python train.py --task="denoising" --noise_std=0.2 --channel_attention="se" --block="basic" --attention=false --optimizer="muon" --orthogonalizer="newton_schulz_5" --steps=6700 --batch_size=64 --epochs=5.8 --warmup_steps=200
Rows from block 2, named by matrix and row number. Rows with one number belong to one channel. Each number is 128 + 32 x the weight over its row's rms, rounded and kept within 0 to 255. All counts start at 0. Numbers have three digits each. After the name is the row's rms in percent of the matrix's.
# convs0: first 3x3 conv (model.enc.1.0.convs.0.weight, 128x128x3x3), inputs 110-119, a 3x3 kernel for each
# convs1: second 3x3 conv (model.enc.1.0.convs.1.weight, 128x128x3x3, transposed), outputs 110-119, a 3x3 kernel for each
convs0.4 099:083122155116023088084080096105101133110110106136119145142179150139127102128203150128132148103157097098181099151148165126159138086142171129085107148126177147097175147116162168137085123141159121135090075092136124122139108168112170120121176173183127045146081134149109103112
convs0.5 090:105138109135154142135143183134195124154159118147137107116079122152113173146103069129195107140154103157178137070154150112096135126092140123129122136132131134150127127135131110182132145141126092073128123089107152076141155114123144133135168106112129092122139131115134130141
convs0.6 105:162151142131119121119116131134136166142124163088084099159146108114155136125140123101087144107099105140131103138156141124113138164145149144140115102117115163146151142145133154160160072067104120110111082087097145126134140167149093092080118110090118145150112112127121119115
convs0.7 104:161108108133086087141121103170184118117119139129161134067134123117177116124088087178174155092028092126017065167147119116123091122195126126124149108121154135113127113092139141139099134143116101113124117179133115162129159057085137119098118171163105237194099113161150092057
convs0.8 102:140140122110108107122149118076172154142120090110144182123075076122177091111100044062109106117107112196106130158149095096137101122126141138111122124174124140124109165164175134126134089163124142169110136112143126140102116201108075164103113104180131105141124154080109133126
convs0.9 104:106121103112140105142167133175123163146158152126141129191104195146077213099038140110142041122122035089112079077104111062102131075122084137128157100077144102139143119121127130143164125102124101147075089173086121164115185087229135047255174056155110104114101110098100140113
convs0.10 112:135114119123137107102129095130134114139154135111120103050010085125045175218194148128155155054150097195082084110111139116112160151147157138115110117108105101083097102092108117121167167126161125139137136166129091106138097083069187075073144140143113111121123109122128104117
convs0.11 089:100159090102183122108109091141109134144199140129147145080134172137108151160152104105133158054090183092120159140086135174143124120150092098115118105162092081135114142092130150131153137107115153146111153137121131087145117064100112111135095139146157155138149092143137195132
convs0.12 098:083122151103133130090145140156125107178140128149136075159169115145200119107095128048013093023118107077156096166196113138123145186077143137170147115140140124129091112186158104133143151112079125133152099118107112143121217249162211204109156134105070108094124097134103096138
convs0.13 083:140141157130175137169166100137147096121191131107174122132191162126099145117080132124226157148192122058153162127159061126171133131120137103168128133142156184110100091073100104076100174125137085140078128186111073148102128176124112127180131166140183076198162122168136101172
convs0.14 097:118083133160126136086135131166148139163138122147153147111099090062195106087043159158122116095085114123189105165091181144105144123151107127200108126180129138131128123089175172119088133139126131065101161127150124125101089150106127124114091089133107106135178184086178190184
convs0.15 101:143098119117161165107136117126096098166155142132167151173165075143192134187142133157126128096139112094131166088109130090076120134121143132125124144111163153167169106099091105128091160136140090127121091120156129139155131075114154121138167209147153121151152149136107121099
convs0.16 100:132115137120112105139125121117179157099128135106112126131131088109170184119148159122144154156167128178128068173085071139074120070119188092142121159154141137135125143145116145102119118103175153106146180126130142119112158170077113195150044088144103099164137088156145122106
convs0.17 105:139120129138123133127156139097096169112149139142153160120179029140109001125164053093026133085000170142067144109159115109183129087133112156133097177128098165129112103138137145135119139127110122103187123129185120144134114147109137201139132145121128138130130143139135119157
convs0.18 095:124129140138154145134151182137134146144156112140160151119090123168086132132129144084063171064097175126093094177156156164173171140180140082115109096130137166129126134131172162155085151173081122107123132121165121154161107117093101131115105149076131102063118115126162159137
convs0.19 101:158147133147114138155152126132143137146147116135128106058099170050032195061033186133174130081158167077135097118100106139099154140121139118124079148153105103132098125127132176129094121131125155126097138148132104140119139090096143054087135038097141146148135171133141150124
convs0.20 093:139120148118140117123106120149144131138118137108201097151103179156082131088159158147113155139024093099145105105118132121198183136112147103134129086096140131092178104164151141134122153156113124137159147179156166130115108131111142153130115152149143120121134107142086147050
convs0.21 118:120131129020103158140128112139130127044113168094134136156126112102144096131126139166148091142125099126137094161147124182120123149115098155113121200124113143130156162143132079126135119134143133127123167137091115122116111133168096120181136091157123151140124147121141120108
convs0.22 101:133130128144137122114124102112107100186175154135122123170141122143127096122161105184191101143132106152122087142162126080111106106130135141133120125108147160142161090134118140196157147162142128143143114091099120135119155132129153123198103088077123112124117098098125131153
convs0.23 106:155128095150115148135120135144139110167110111137104121241046135095255062089192155038170103222084194213197172136171108131120121088190107123136164124166103137065074176096151072141087116183083108120141110099148111095092121107107086140089091152149106135133134159111145096144
convs0.24 093:146171145144154150108144136104170145098112139122132121163173149190144136170183147144098133148100056143086067164204157157158151150131172113092088096071086134150179117159146120140115122115154123081096163125142159166157131146167090106127117134166110110105118091091130122085
convs0.25 086:127076117145166157126164155137090123173109164189109163170082103095124086115139153100128147110109119155146162115170124125135123110149127106137152092163162102113117118074102155172118083131121129114120123127145127148128121088126156134069178111059093115190116101105161147113
convs0.26 086:168118110178143082134127112133069089176137143157103155168159105178160091164092128120156058148126122137147118114130200142125181152133068131119123172109108102070091116067192167131155145120114123178123138188139143136106150131177168166143175120093134140127138103103101111085
convs0.27 085:095102114099103145114124185092162117099100143156152171140157210165158078110090092135232066138090069159150088156161142127235107120205146117161190117114130088048128083116098101113126120202169142142156124131119124101068148126140162146139147187189138074105175122085135067116
convs0.28 096:148133131151111137128093118121127153122129214113147134151141074113187095064081099118092090077072088066109111119170123135114170140200181129131114072111124194153126118129113111156134166131161113142090144184171153138134142109231077111184137096147161100133127057136141109088
convs0.29 089:126097151115136127093119129143134153152123138140153148166049139126109145180153146117141078099092128073048109145121107158139151097114146098161130129173122087122135175188122083147135075147076130169136131134158108112149138082131152098084202192091131154134072112113138091176
convs0.30 095:113139085143094103171114102162118145193139121144151106130115106143070116166104160146074179189057118152191116141133124104115145123127137134146107103157178118159140121108089153112172193092141131141084097159129105162146084139118108141147136098117115066127164060179143170124
convs0.31 110:117122116145127134133139151105079124119110131143160130161255135161122110062025144255170191119116107043127152099143124121172073138161095155149166128160118144135108186178193126180114111103126061082073143148113126138109083128091099125109117094089183123132119098140119144146
convs0.32 115:085105159172146069147097071129125114162134135164138079112127135143122145133136083117165137136100105132098181111139138103150138133125186095100159136118186099135206096126147118181104139109180105150126153127090097130156136129101176166092146107091155098094137135098096091129
convs0.33 113:199108055137138112079141159201119067179145106114131136137143130108148110090085129131126142082151124112126120108137168092114215159094112109104149081099198113111104175123061150153100102140135146133127118080105126119095145174110149102129114061087142134091125161143122145167
convs0.34 096:139194139130138116143079124142179165101132139153126107189138125102083080140193153154090088084143129176151114111061087115146086199168136098105130150118135175188106113160131065051077125147103110140110105100123143125126128077083162086046151206131146146135155103126151154131
convs0.35 097:096145091138171144123161133097119170114139146110159156101082065124091206186129176080080062129106138157224185145171144138130127114111072131150078125129120106119085102146122118105131142165159100101116120128116164136105168115110164139129118134095074076146111167181148147144
convs0.36 094:174126134140149170139147142170149123165126121165111119128153174061068179092072077171195126156119117103067136118139145129115145199105171132120132138159137156173121142134138110163148154138154125102128136158142100104148113154166110093138184203140126158097154161187156132124
convs0.37 108:112100140127122143119115126116109125155153147145143102146186131116122101156195116132114151119155109104167100138147158123129123146123115122156139121131076145134156143146140133082136127136122136127117113135147118134122123175135180140038137116079128129139143151111093123138
convs0.38 108:122088089095093115116112093107121133122139159104117143145157142141145133136100125133137157101089104145147120157173144101096112133126117144160163092102116087133118145159142112087092091105150144136121112093095147124117133158148149236169112106093130128128122104127137135129
convs0.39 096:127141125128126133112190190131147130152197118114154136133100132131008189137133176128090111211129118040174139106120126080131082126147150147110144137092118181159150075089132165114157141142151155135128126070115101134092133194198090186198104140162141115126179124073156101073
convs0.40 099:106133091105127147133089111145163131134130153111107159120114131154113124153192173199138195170145181162195127143084157155169147141165149117121134127109143125089158113091144136188120120153155144101141178108135106106111132110102155123140157150122098172162105111126145153090
convs0.41 095:117142134210138140137126137117091157145100169114141128067204135198101165150172048148156162189042122079139138155169161123126104100157133146137133098125132130168159140104118117161147162130116122141128107126109157115155098185182173107098131112099145096134130133154150101170
convs0.42 092:090167141162160137160160121149135113151141099149134132168141070105143092094125147127060109124106107143126118132138129167139115114121125136096116105143144080070101103148142121087155094071093114114119084103093131086124098120130141087093106132164127096129144157167137125133
convs0.43 094:159145135129126102133122115136097116113147099112126192138102181110160072118140156090126094122096168138115128121131100109141152077087141140112073178154089147097105116102114139113073152150137129126124115153138097107172116085111132141125156134153131184150146147132141171135
convs0.44 099:114145129135104136184148126111156146143079120159152162138134156148090109160097119137120104070147154098139107151128116174123127088098132131184130142137118075082122120176122152141160157142099157095136143153177121117107126106117155190146176117115113090125145062152148117126
convs0.45 092:128142126152188128127094114125175148124206136130126130102140102133169127125157147081169125078120164090125097129178123065101160123200139147163165152089179147149151101097118138137159175116123131144116122226144123102097104169114120159153133142133123101121130070145152130087
convs0.46 107:134153089140141135137095148125099085121125102120134130098118155076112159110165089167176131129111095061000097090074111152129088157218114127127128128124142120117099089069120117138093195217134122127123132105138135124158062049149073148131096212139086153148139150141129107099
convs0.47 102:141151130068098135105087152101165133085128095118170119119105175119183135106188115178172084082076140082100111089080142203067118155124083127131141151164089133148129160154178200080143148139117108119131102141126150132159086049131085165145108137072142110121132028128141099132
convs0.48 102:169163120117115078144165149142107111082073121151155119151092132140101150114119081130160181090138082140111084126122125126180127080168168083129119107144093190176164131129139067065120142151153107145139050110133140145117104167166092098187157135165171113163139109121092112089
convs0.49 091:126103083110102127116120133113184123097134133119195121199181114083100097124126135127131139114130140130101114138148119176185131095118199073107119137153125079112136129123088096117177152154148129103142155164140124171135105134140110139138125186217087132099101102063114080099
convs0.50 106:125138120119121119103094107172168117175169156168110148125097114055125094109108063146231171174171125138086028098116076124137151155123146126093088095114099174151180126110173174152151130109132107183077120153128156118179106104080116154156133204162165187250142106157089100096
convs0.51 094:138097145145140155142102136145132104132155124108109127132151103167162089089135194149133112128106069154198118098123126099101104082140121110125142104108115114116090131125115068166154130130107109138119137171099132123099120149129142158146116107097124080124109102089157154174
convs0.52 094:123151190158139121124141122093166134129141152111125150089125159128127163094109168177123111136146122146136086153110127145093132157140159138053098102095137149076106113154162125124126084200123121138068096144176162159152142109102136076102135135133114164139090202140090127033
convs0.53 108:113120157098088057113117131152085153157121111163174165137176165100152133147126138122098123171147081123090110174130076164124094120103134106136115182154077163129151116132171176086089133109127205076030164109110150143177116121130094116113092117179130112178099092185117119133
convs0.54 102:137153154124134147158093099132158151154143142156121123120211073203162114167209181150121091123135119155146096148109134099110152119164098195117123122097110143171120116151134120097152102110151090121158111134153104129163135094113186059068089115137129115165077125152116130139
convs0.55 098:144144150154154162114164146134115170085121146132161129200128194145156088099117155105137122144157109076121134157108087189148197121136169086141145115097145134079165152138096089119125168131137124108141123133126189228164125125127129131108113148116130165107125182145153103115
convs0.56 093:109143174139158125105163141139156116124155121148143095080119164125109128094083127144112127146171115103126138083134099109110071155129142113134169115079100181146123100110104129077151140149134133129106153135082119144138075047028092110109216166046174112174147153155101097128
convs0.57 111:138115083153113142100092150100134111167186149129091196118146115143160141134113107133171123144116123090072132124150155121117144160159096125115117125102132094154108112137138182166116100115141124126118113156125132165172114124174071072117133114138126143119129136130131113116
convs0.58 109:132133103108158130135176134127153120165148144124127147125096130200086092166107120120102136162075114121142108150091152144086158109110088110133106086104171149150142113059129148116131106114101127180106078183117093146124107133126099105080147111130111092147107122158127113145
convs0.59 095:160169132114145173105172162132155137118118142132179118134094113056108039092142138135135139083071068138110119145138128120108151160115115067121103113107128129147119120136147127105173140113123104108123125143104097173145098139133145094207173152110155096103136155120095100093
convs0.60 106:125097126125144123155162131160150149150123098173154149145132192108132163100099134157132106116116058186125173109164133144139094161094088141083119145118115131119098108121129112205151170118141133134137191167153150129120159123127157140082126168080120148157123129154121121127
convs0.61 096:155128127197155110186171105126138110096134145103126119167160071146219088121131158132083202093133109131143087127083144103122173116190129142146151118144150170140128123074072126104116100125125092140181125153217158097152139112084107157148141184101111109131173102122182189150
convs0.62 090:117147148118105095115121134123135135119132100136160135126142082154147103084201154194113113125101095150153131107197162090160160128161212094154141092102135095080105152143122148123137111093078184199137156187142070160095140166154107166119161165186097112116184121122126127119
convs0.63 101:084082111134115132115104113090084142180178159138112124079123102152086153105142126119097128099122084124147111133085114115159110111149118114086099090084121141172158068107156121085142099129113110078087147142136167167183128089132163199121151144112151136130167162122110121149
convs0.64 094:135139144139148155148090090117179177130202198125095076094116109079118094142141117105120132150141133108137170112137139121086114133119133116118125121108098104118126119149109119141144117088104106138132131117143121129155094142121123151154134128151131091094096070150123099133
convs0.65 093:104133187124164120122161130124163112139216109094162096152074112122079148149098151090127136174103105098142119140161157083250145064121208132131106149124102121090128146145090125139163108120136120114109160163121146159135117131094142087163063087105096099083085128065052116124
convs0.66 109:116116134160121113146118125118101100123104134076134152134120103109154137110083106157114150159158081170135195124134166129133106114105077150147141168134116154159069100114141098116105185161112141122091134060133135054154155107131122121073134101000099095057115160149114191179
convs0.67 097:157147144143095092135146133128133125130111118137143129149062120123066161119092128116135146168087107169142111147161154126176159145121119108100056100109146107090108136123077163150106147133130120112120171141135141163143157126089087110120119121158126184146161165169144152129
convs0.68 111:156168138159069061140144121130149119185088055124148178138127107134166088134145165149148071126120148106154089120160160125157178098160100141166142096147172101087125118141140135035101157137120135121151110142163132135120150119122084151150107113094104149117131158119125096108
convs0.69 108:134110090105102096092117119155096132113117097124170082105102118083051135153034221149079176058120159050244097118166124144044155119063181135121149142094123150130098096154116134086159140058168159151131156129148158103113113109138141152088151154085136133114147092111091133088
convs0.70 101:142150150126136165144106141125122128151143137117134157127100117168143065125106163134081066184138138103095158149107137169143161159111167147127135135112141141156130128145072119123084150165138140101095097126124101085111142155075154128114063085171125154117091154127151146145
convs0.71 090:081090112100160162134140123108141134114166156136139126194157110135144083142096071158132072176185117138139071112128090119143112154129128144165174176115096130093143108178107107167111107118131165156159165152175163159132154181134168095075086066031104145117162100144125108125
convs0.72 106:123129118154152176101132127100120077143123108147105122103127078000171100017216081158145100220113144170117145120140145101131188113106151125143175140142159120101088128124119120118165104120123123090128091100145153129160122107105107107158048139158116105159150144099107105095
convs0.73 096:108121110159156159125160153139156092120173177090128110113094116158124084101085138143183126080156145138170059103173089099157102132192115124151121141113115113121148088141092168149101088134108159181146117102112122152132067099144107152092085058106134102127148069119128110111
convs0.74 104:126138119102025081146145119143156120122059095119108115136127144132092114149103094115105113113094118127147104089146120144141134159190170104127106131169137146181152126141147078000059131126134117109116126156158127150148148151084140150129137096084125143162113131114144144143
convs0.75 092:084150138139187124159152086121158137157165148162208175151130123139089088082100092088151135060138149151145132172128132166148124128188162125098120124085115137171137104113109161140133158118094107155137120188126165159080118126095118100121115076130093147129137134143129150175
convs1.4 107:136153129108157140114123138066146132105122162203150139163165103110125118133099168186195132153089154152135130049123117096148110101118068080132157109185140139138163112204150116118161144143144093112128139118087136152155099098182152143163176163188133096061114183125136113117
convs1.5 077:117122119087150132141131097139089127124150145153117118145136127113110050114113087104104100152097119123113122120155100097160083103160065130111134132123160130150157125060111106094139114220089084137169109154138074122140108162130138179158156102174129126133124122101081160082
convs1.6 147:146136171164127091121077051108113074078098086084109109103181141080129134141148137148152129128132137159120131167158126164163106161148091095101091126128122109097112115132092106146147136145125123142135184117094172144104078110102092084089095094076172175191149136141134152166
convs1.7 098:147129114102125080125123095123096077114153118166108095139198184127157137057156088139140107126158137097151167045100107101126101100143155207193169147198116092135135129151133150148104140093118172132163125048104125090075138100120159077132123127159155178175155160142114111133
convs1.8 093:151129175075116125095134157101145140122158097132141184136092097140101122168074138126144111203088143146117178130150148110100111104094127165156115157209142174176134138063115081188097144233182163155119100139208137122119124109113127060133171141162141120066138100144123159086
convs1.9 110:123108129145162101099128121104214098085155116106149139059149096053110111138140131119085095121120116123129108135150169125178154081180152093049129096078151094080119136147083172162072157112167137094091192143093154154139088188145149179172219178166110140149126093134140086151
convs1.10 109:127135069109160103134108100095123110134174161134121116136168161100015044128133131141146110078103077121124140186062115214136113233179091113068109104091149057076137160186108137077091093164138095110092154106098111141147097143114173162113185171126166154156132105152116128086
convs1.11 082:162185120142146107162170130104137103082176173070145111111232117107162139120183091110086172068082094105184105104113117109131100104115156140185145145174161095115180087114145129119128132135166116105158097117160105091201151184117159142126130100114154188204144131153142171140
convs1.12 099:096123122095092116106114108116121152106096102193169127141089072135145134168124141117121064123059068091134112146161168166162119139140118125083078174121066119125059145056103126095135142138126092133095162162127114128086108115141127114150116143107064125091090076123140143165
convs1.13 072:137105103112154100119139116066088114090143115132174130148122080140121062139100090150133088141152102128142103112096162077087133096126116105113093110093117112125124151103122186157100063165191102123162115129134122128107123158094138135138165125124136130118174114074152164142
convs1.14 097:138142101140182150124099143127111162080105121154128179104130108097189112141133141169139150113132152112063094060117131071119162092103156120154134157152141192147144121177145103255220125078183107080138112083133137075088182120155190117201191194173095107169140166068067137202
convs1.15 104:061058088107120166109105102143146101157131094120159145177142182127164149110136127123151156136114135141126109140111132146129127138167130116131144125156113124121105129129181094159131091113116181194189119147163123107112141143084110170123140134110141132142136144104165182107
convs1.16 104:089137085088100081117103110182129163095103152122123145110148143108117133097058097179130169186109148139114101137145178169129132176055123169124151166167128085129126122104048108098180107153151142175151110113087120101080137107179146050092135119058110124128099132090141126156
convs1.17 136:170123157177116153148090206100136098149147081130127109083076063096091113117177147094101136083116137114124163127169203082142181096127186129110077123118093082086106084098047082170090092105113065098106107107118191168149112033108143042121194204142062091143126132128163115119
convs1.18 088:119160104163212138143151114103088072152107083132169157142080125124065126133122164194062131185052087132125136091128132101115151126118146160154141202148090138107110083113118114136122113113102052111140083101116140140143086105098125145129116106101139081075140120098139122109
convs1.19 124:124138119130094112136127137138131147127106096181163130151104106140133102157154101178150119133125112135159110063138093065143106058135101148136175181132208212144174180166139178114147131119104136092143118113112125122176155146093117129105133103126105098094138128111101189091
convs1.20 078:121068072122138118136142147143125083141112129182193173115114130172076126162131144175118171188096174118117161126103123107113128102138150135140134155140102148187135158185097150114136104150128160158145127123152083100158135184116156157115147107119132165183216143147159167161
convs1.21 123:149102149207094092176187116127096083078090091109115146113138161073144132139145137149082090158085094139146064167123123172146110145127101144151149175144158171146181108105140132117132166120139082137118120154116134151120071097096117109147138125132112126157162114134150151079
convs1.22 124:090097122122121140098123171114130136121144169121059116119153146171171094112145107127124114148132171130102147108155112157146114148144110088100110127160123115138137137135100165158157108103117114088148176080156184129168171147110141130144093139046124136179122110106173147119
convs1.23 103:130110174158149138139126113093100065130138064111052086154247174137136058129058079144165113117106112094133143149080096173099090172165113089118153112136164095135171101104079098151090139101151111071121140098098099123139096098171095069140117127101156145151134119162165090124
convs1.24 101:118119150112126135134173152103086124115118107138182162118099110187151098181135103126126128139150144142122148134172072160156066143152104143089087111082108102109079103118154117125131109145117052107132096163154202206169097128140125144147144134136079079090101115152063060136
convs1.25 077:105075147152094161148119129107059064120109138178138146161104154087140109118144153065174102056209091131175127139115155126072156116124150145166104161151102145176101126029097118078155127080150072089106102124196140183239147071091096103104051100100150118128099096102134121137
convs1.26 077:133124123076096140183165140096136108055116149158157139138104140126123159125179117124097099144198117135176072170087093140097132139124108131084123108077056151076084129091133135084076169146162103110137111161158196154177097133152163193141128120090082117130090096102090108141
convs1.27 073:149138134112167164121149154109091110083072090169119149144129102105135113140126112130154118177188116182148101087202118097183129142180117133129104097157159112152139137107037142138066110115160127122140133154204137186177112153160120114175122095115128136152087070083162172140
convs1.28 087:102121125117138154140129098165180132129145100076126162140075031136164119091162136118107128107163160124156151121120130117087159085141170159122139193179129178120094096174131115189183115091126139156172162188179179153184147095127102135124200216200127107161111139120094106140
convs1.29 072:105151152068105091117167148120051089128122120102166132099054077120115128113133234135183098098155155174134166125127079133149137110117098142150046073103084098095140104144067136121115211092184045070093125097094121160182159091104147188134127195116136141129137174116128124157
convs1.30 083:135110141141198121119177080072061139103076145085069149103109173102044136110125151120143129108127134066155036125124130155098123168095116038099168119051134106149122138044139139047184155091165161117120172134122142146131125115168151121156099149111151136102162093081157140129
convs1.31 103:086073100127081150112114103170161178066063125144141187139177139147216200147167163123133126154161172157190048158172056152135092087141096143169153086108173115140098121136118105121167148055064096153132126117097118144121136136141121118170128130119111177148069117074116137148
convs1.32 117:123151100095113068108093068140154105171134119167174128142099075132161170148123145103146109101146134094109120167113083116133133139144157144138141126136121139102143109049131071166076085146101144141099135152153153088100126146135122188144195188132142143150122172156119133155
convs1.33 116:139127101094120138102102123139117117084170114132084145100104113104179103111137198143147042103185145079119136188133087153142108132116116145151142134148175130108155178084144125102079099102178116139126138133108110088151055102080101108105132115136106094125143118103104176148
convs1.34 096:130096153101087148150147153083073099110141094129159142128175198096092112146080101180124088132095079140080180144079126207120077184140129130129096122115113113143130117140147123062095129143149124152137111142110162098066146116110125144095119126114136125097163153153133071080
convs1.35 079:148139215185174113100131111153117145122083111116159165135157219109110125034106092168147137108148103102153066116117138118053089147063052115111124097123150148201144053050132161149124136163121103129118088076134114117126121094106101088093104126114144152162120115149096140151
convs1.36 078:108120100129170119113167156094094098071088117196181135133123182167159103130149155131125129171102146111129179133147104130146106070179153100108125085100107057127102159189171216091082137127041126098113158184174091136130095122082125167148116120158148172151094107115100192140
convs1.37 103:087117128122142119119170132107166149118101132084061120150189160109086129122112103105114123164105104111128159130137130125093133092098137113131114144091097125089111130137108144152141088110105117139126131033082111072065161090152131097142096132150150171148135139117173126093
convs1.38 147:070136150077098132128125124137097090154130148166130135137115086133131087145126098224125060177163119126146152119150123156162110153145108113113109126098101120138108114132153135142123141150139165134178135113138110116126121117153125126096179120098128132126133110118074107129
convs1.39 075:093110090121132109078121070191084153116111132162127156101188108185070171102048066122100096175058120128101095142174093164125107122105095106113171142157152180197151119161152110107129134168107138144132093119087106094113142142162129119175069119144132136098089130102099145104
convs1.40 109:116087100191141148121163185122140133155123131173110108143179149133186178165084083120152149148060119093079133153143097136160096144126115206113120170151084140127116081200160051204149115078119124137176113102084091140167107106105149064105172197186138121165150138150144139118
convs1.41 087:137081114161172189123066157099118144136142159097125108123137157183141155143089132125107133146156186161092079181131088192103124138117094114081107089065104065118091090122075091072180156120091125132166134107133118129122124118157123186083060107022117124152146122116126104164
convs1.42 086:146092098091099108171103117192133146136091086112128122145125084163145173149126130170089154119113193122147177110161152108126122128119116119106118138134164132151147067111117074092129133146166147140142138137082135154121185144111127064091050068085158144125176161089138123142
convs1.43 086:128117127145092141115105137157151151153154139138132127122071143148067100126140110134104147105133135156102166073157152096160174147185149111124105090092127150161133150127125121107158108093124122135122123123117102151139198153131190184145120090057120141162121141196129150183
convs1.44 091:155213154079092113146087119139125156146118122145091098158160155130119139129119111154143125121168165136141090172125145118145156156143119151147150146148173100185186173057106186124148164160124184166153156122154120162100113093092130108082114115084161144135215176155169101109
convs1.45 084:082135102130176169117133118147128176070109096158178158138139079107118082150120151102133075116139103075104167131114154139111174131123206145136119165083090125105132135098139165110104077133129103150172128152190128143134105122095137123128152113155098112097125073104079106146
convs1.46 110:156103100084124118070135159124134106148129162189132134093103081149152100119134182130150065141141100211131168125168137173211162156243191139107098108116118098091089071255138060105082111061119126111109149141124094110095164081155174137126165210189147117131114107162106149115
convs1.47 099:166128119163137059090107134138078171108113158150177171054089110137174186137100173138108087110123080143128083199185141221149198140195178120170102118103100116127085104170162082052140105061088112081103122118077133151093124072145096146105118240139131138088155174115135121161
convs1.48 101:124142146108108111169171096163146135095138102114135111119109088141109082155118142209102101214110081174114114163110120157122101154054063110086095084120152142098129148127158132081114100110176159158131122102164187158050150135150134130118141107040128149072152202126134146065
convs1.49 078:133159175143174171124156160075121097075124069097136139128132139114104135104168103156116174169090121137115179098153139078106155135145163158073122109102135106159124052148153097171074078151127138116172148126170147206144140138135114057101170128110166132107105098137127129137
convs1.50 092:094062115147193163040121117108135145113132195199142177132199151194191176144105152111090094121142130081136158087118136072101090100131134176196173139136117135129120107105176109132152154099111145186201133138175157115159098077073137083060113116146156193174147141153101129135
convs1.51 082:138141150148145168133086110163128119122110077084135088130065095065107087094112092155181169099178094098157096090128159112137160121160159119149135168141150165144139095105100143121129132117094117103133099035163142063172090137116053096119068118147181159194158116147157109192
convs1.52 084:134097113174190128132131112136131119122148136131179124201154168135197158126144110136138164107147130146139107122158146159194152158190140109129089139093107117123107141159082143126174106143107130125172113129159118131153123137072107128142139143123129167183136105127152197153
convs1.53 099:208114116124146153086064152117100156109129158132144220127145122094149122116131113138126106115092126063122172141153190117141170114139163130106090178098101137111080135137117087101148144157117118130147109112166092063137136130155131143147121086097103165148122146162093135120
convs1.54 094:123148200145088103152134103092093127124099130105173150097170143111136142141138161151129136100097146120169182071130163144126139124096118111111109091093142116083153138140119160127054129089146094097107162107090115082166143044068143107142170148143101137094108081073112122177
convs1.55 089:179183127191147137124159143128110136143100115095104118104121109102085083121126161135144138082086137174145167151150123141174181149122149165136104150128137122102132184169082149131091140151082176130058146141097130089074127139144134122161142116150092112120112109157104102140
convs1.56 073:145088094094190173129130097084093122106130098149170218158161117189151093148121105135132107142213180136118118094080089126096107102104132139119131124100173135138168133168160161153193183179124156159135077104170094082065085132108115154154116155163127120133140115054113154156
convs1.57 110:109126125141185115126139138108130110115126092145177138102132129124110162122130132103133095122125138118146113104094145115119141099111167123083141110094132110093115113128167127099139143147156092105134121144125131166081108130084092136106114150130175137117108094076128128122
convs1.58 110:154111150195142171150130127160085163116092147138102099115099181100114148152144088137124178121077112138116098136135125158098103150119124089109102138045141154071122141122119119109167109116173138142144118123137078111139111126125124137152134119133135122095157080146141060100
convs1.59 092:097110110137136162104144193187187129108169108121168112137139113167127098130129123109086104131114142084115156118106172107126151143100121154101132131103180153102129093135171115136115106147092112131130112104092139148161089134099151134106138153137171106167157094138138088157
convs1.60 105:122170143190172163100217168090091121162141167154151102094139102145178146110128125160131123101142102152148102138114105126167087109143100128182110162172113188081115152139176170189136162192136101106097155102125115093172095111127152160092137166184136173148088128119139104165
convs1.61 091:133101074143112146143058138127142153080124086082098135099141109110129114094129117127128174108133130134112119134132209144112172142100163099027089121028111086041103119143088123087123143131130166136155151130156132119180145104117159094108128144092103080114143092095117102131
convs1.62 081:163139153101133140087127145124094181092074133141100135153092068130115023145135123111155075134153121114142157119158075156141042138127029130085081157105089146127090156116102168172089108142082172115139130169104114115126097094172137117194120076148143101123115081107148117154
convs1.63 081:095120078109177214114068115093071118102133130147164154150110182171124092139122113145140115116106101141135156127108117092116126138112138129093086162124078132126123124138095132120137109124135129113103079128105080167120147126116132131143092129163099066073083086026111100099
convs1.64 091:110100105168120095136162107049107085095102081186218130109108146097094110131171107131127129129160073090162136117156153109099122098128103150166129105083147132142158146139148135135094133159133119149152100163167064102122121165138130131108117123148160130120165059117124143102
convs1.65 084:062114137110175084094169113112197126075195131148169147118078081123124083169117171120099126152085147158113092161170137152150130140103117127147134121079092137102097157128101184211141123129204138223137156155129187181119106150127127116172171151123111099146120112131101090144
convs1.66 121:145159161056086172092083145132137173070113139122170124127043110105154140093125116131155138103120135174094116092101114105132157085107127097137129113183122172177116156137138133092080068097081170111148120102159132077141144087096117167077149217161095084102127138113129145151
convs1.67 093:104117118153160166083130132125162154188209148076106143138162156159125105138108053141137150161159132136090137097140112096129116132100070127105104127141127141139128165123143202163127111094131181179164137090086142073067111109126099069107147137111157186186134189167120107108
convs1.68 127:150161069068075071174101121111124182081101137171087095072152060073114122138136152128090121086125208095077135089141117114160165087103123092132125107152185094143138173165112147119119152139121156083169127059053112089137139105075145126121096114119113116114125179101136070181
convs1.69 104:129154099138140100138132118128150151167148124141191123165139138101135143119157151185114153150104108098167141140143085152106139096119121143171155154179127150171085188092183198084153113142156174126099085129104128112086147167092081198069129196096122126133107170108157143114
convs1.70 096:149120110158135152105096116105211162089129143094132127149216132096138199104107118155125196056187155096155062135121144127099069156125099116160080149142123137108145086078117116094108154126120145135044068079054085144100167090130157119129174162125136160154125164138149128143
convs1.71 078:149168131140210186151147158136125142153097120096147092118126167154183170112155091139110151086098124191128175145165125132123115163146126114119123106096090086111101133122117143073066109187094111103057138188184096088110180184148136160125173120141150162157116116094152194142
convs1.72 121:137107182150166180123146149075118043130151097106137165086151087089100055149151136100171115076137101114117115116085139076114122123105130165139172162098164172141158125096097184117093133133109130090139159093129166131127119149128095096181060024172146136183121123134105143156
convs1.73 080:124171147169176156098130153131170111122206187117196129138123086075138099122100106142146144147060129166140134132172117137150094168151064145127133145125126152124077094152060064186153135158150131155135160134082152142112096096169176072134165116146187146138117098100110163120
convs1.74 135:147166139077075121148111114125130189079080076130120094136138089169130137169136130166131150181164163147162099131129131158141147127123122124109120100142143146162168138145128171142150137162141173146136123092138112103105125124097077124088114129142121127120083124131120113085
convs1.75 088:108123158147166188082161140073093104132202180062099136134117062130107143149158210102136084117119102155207132101111181090054152125086131175099097145108143138133120124102143086079159079101129137148157177165077157213126151057101154096079128122114134112124135122155110085104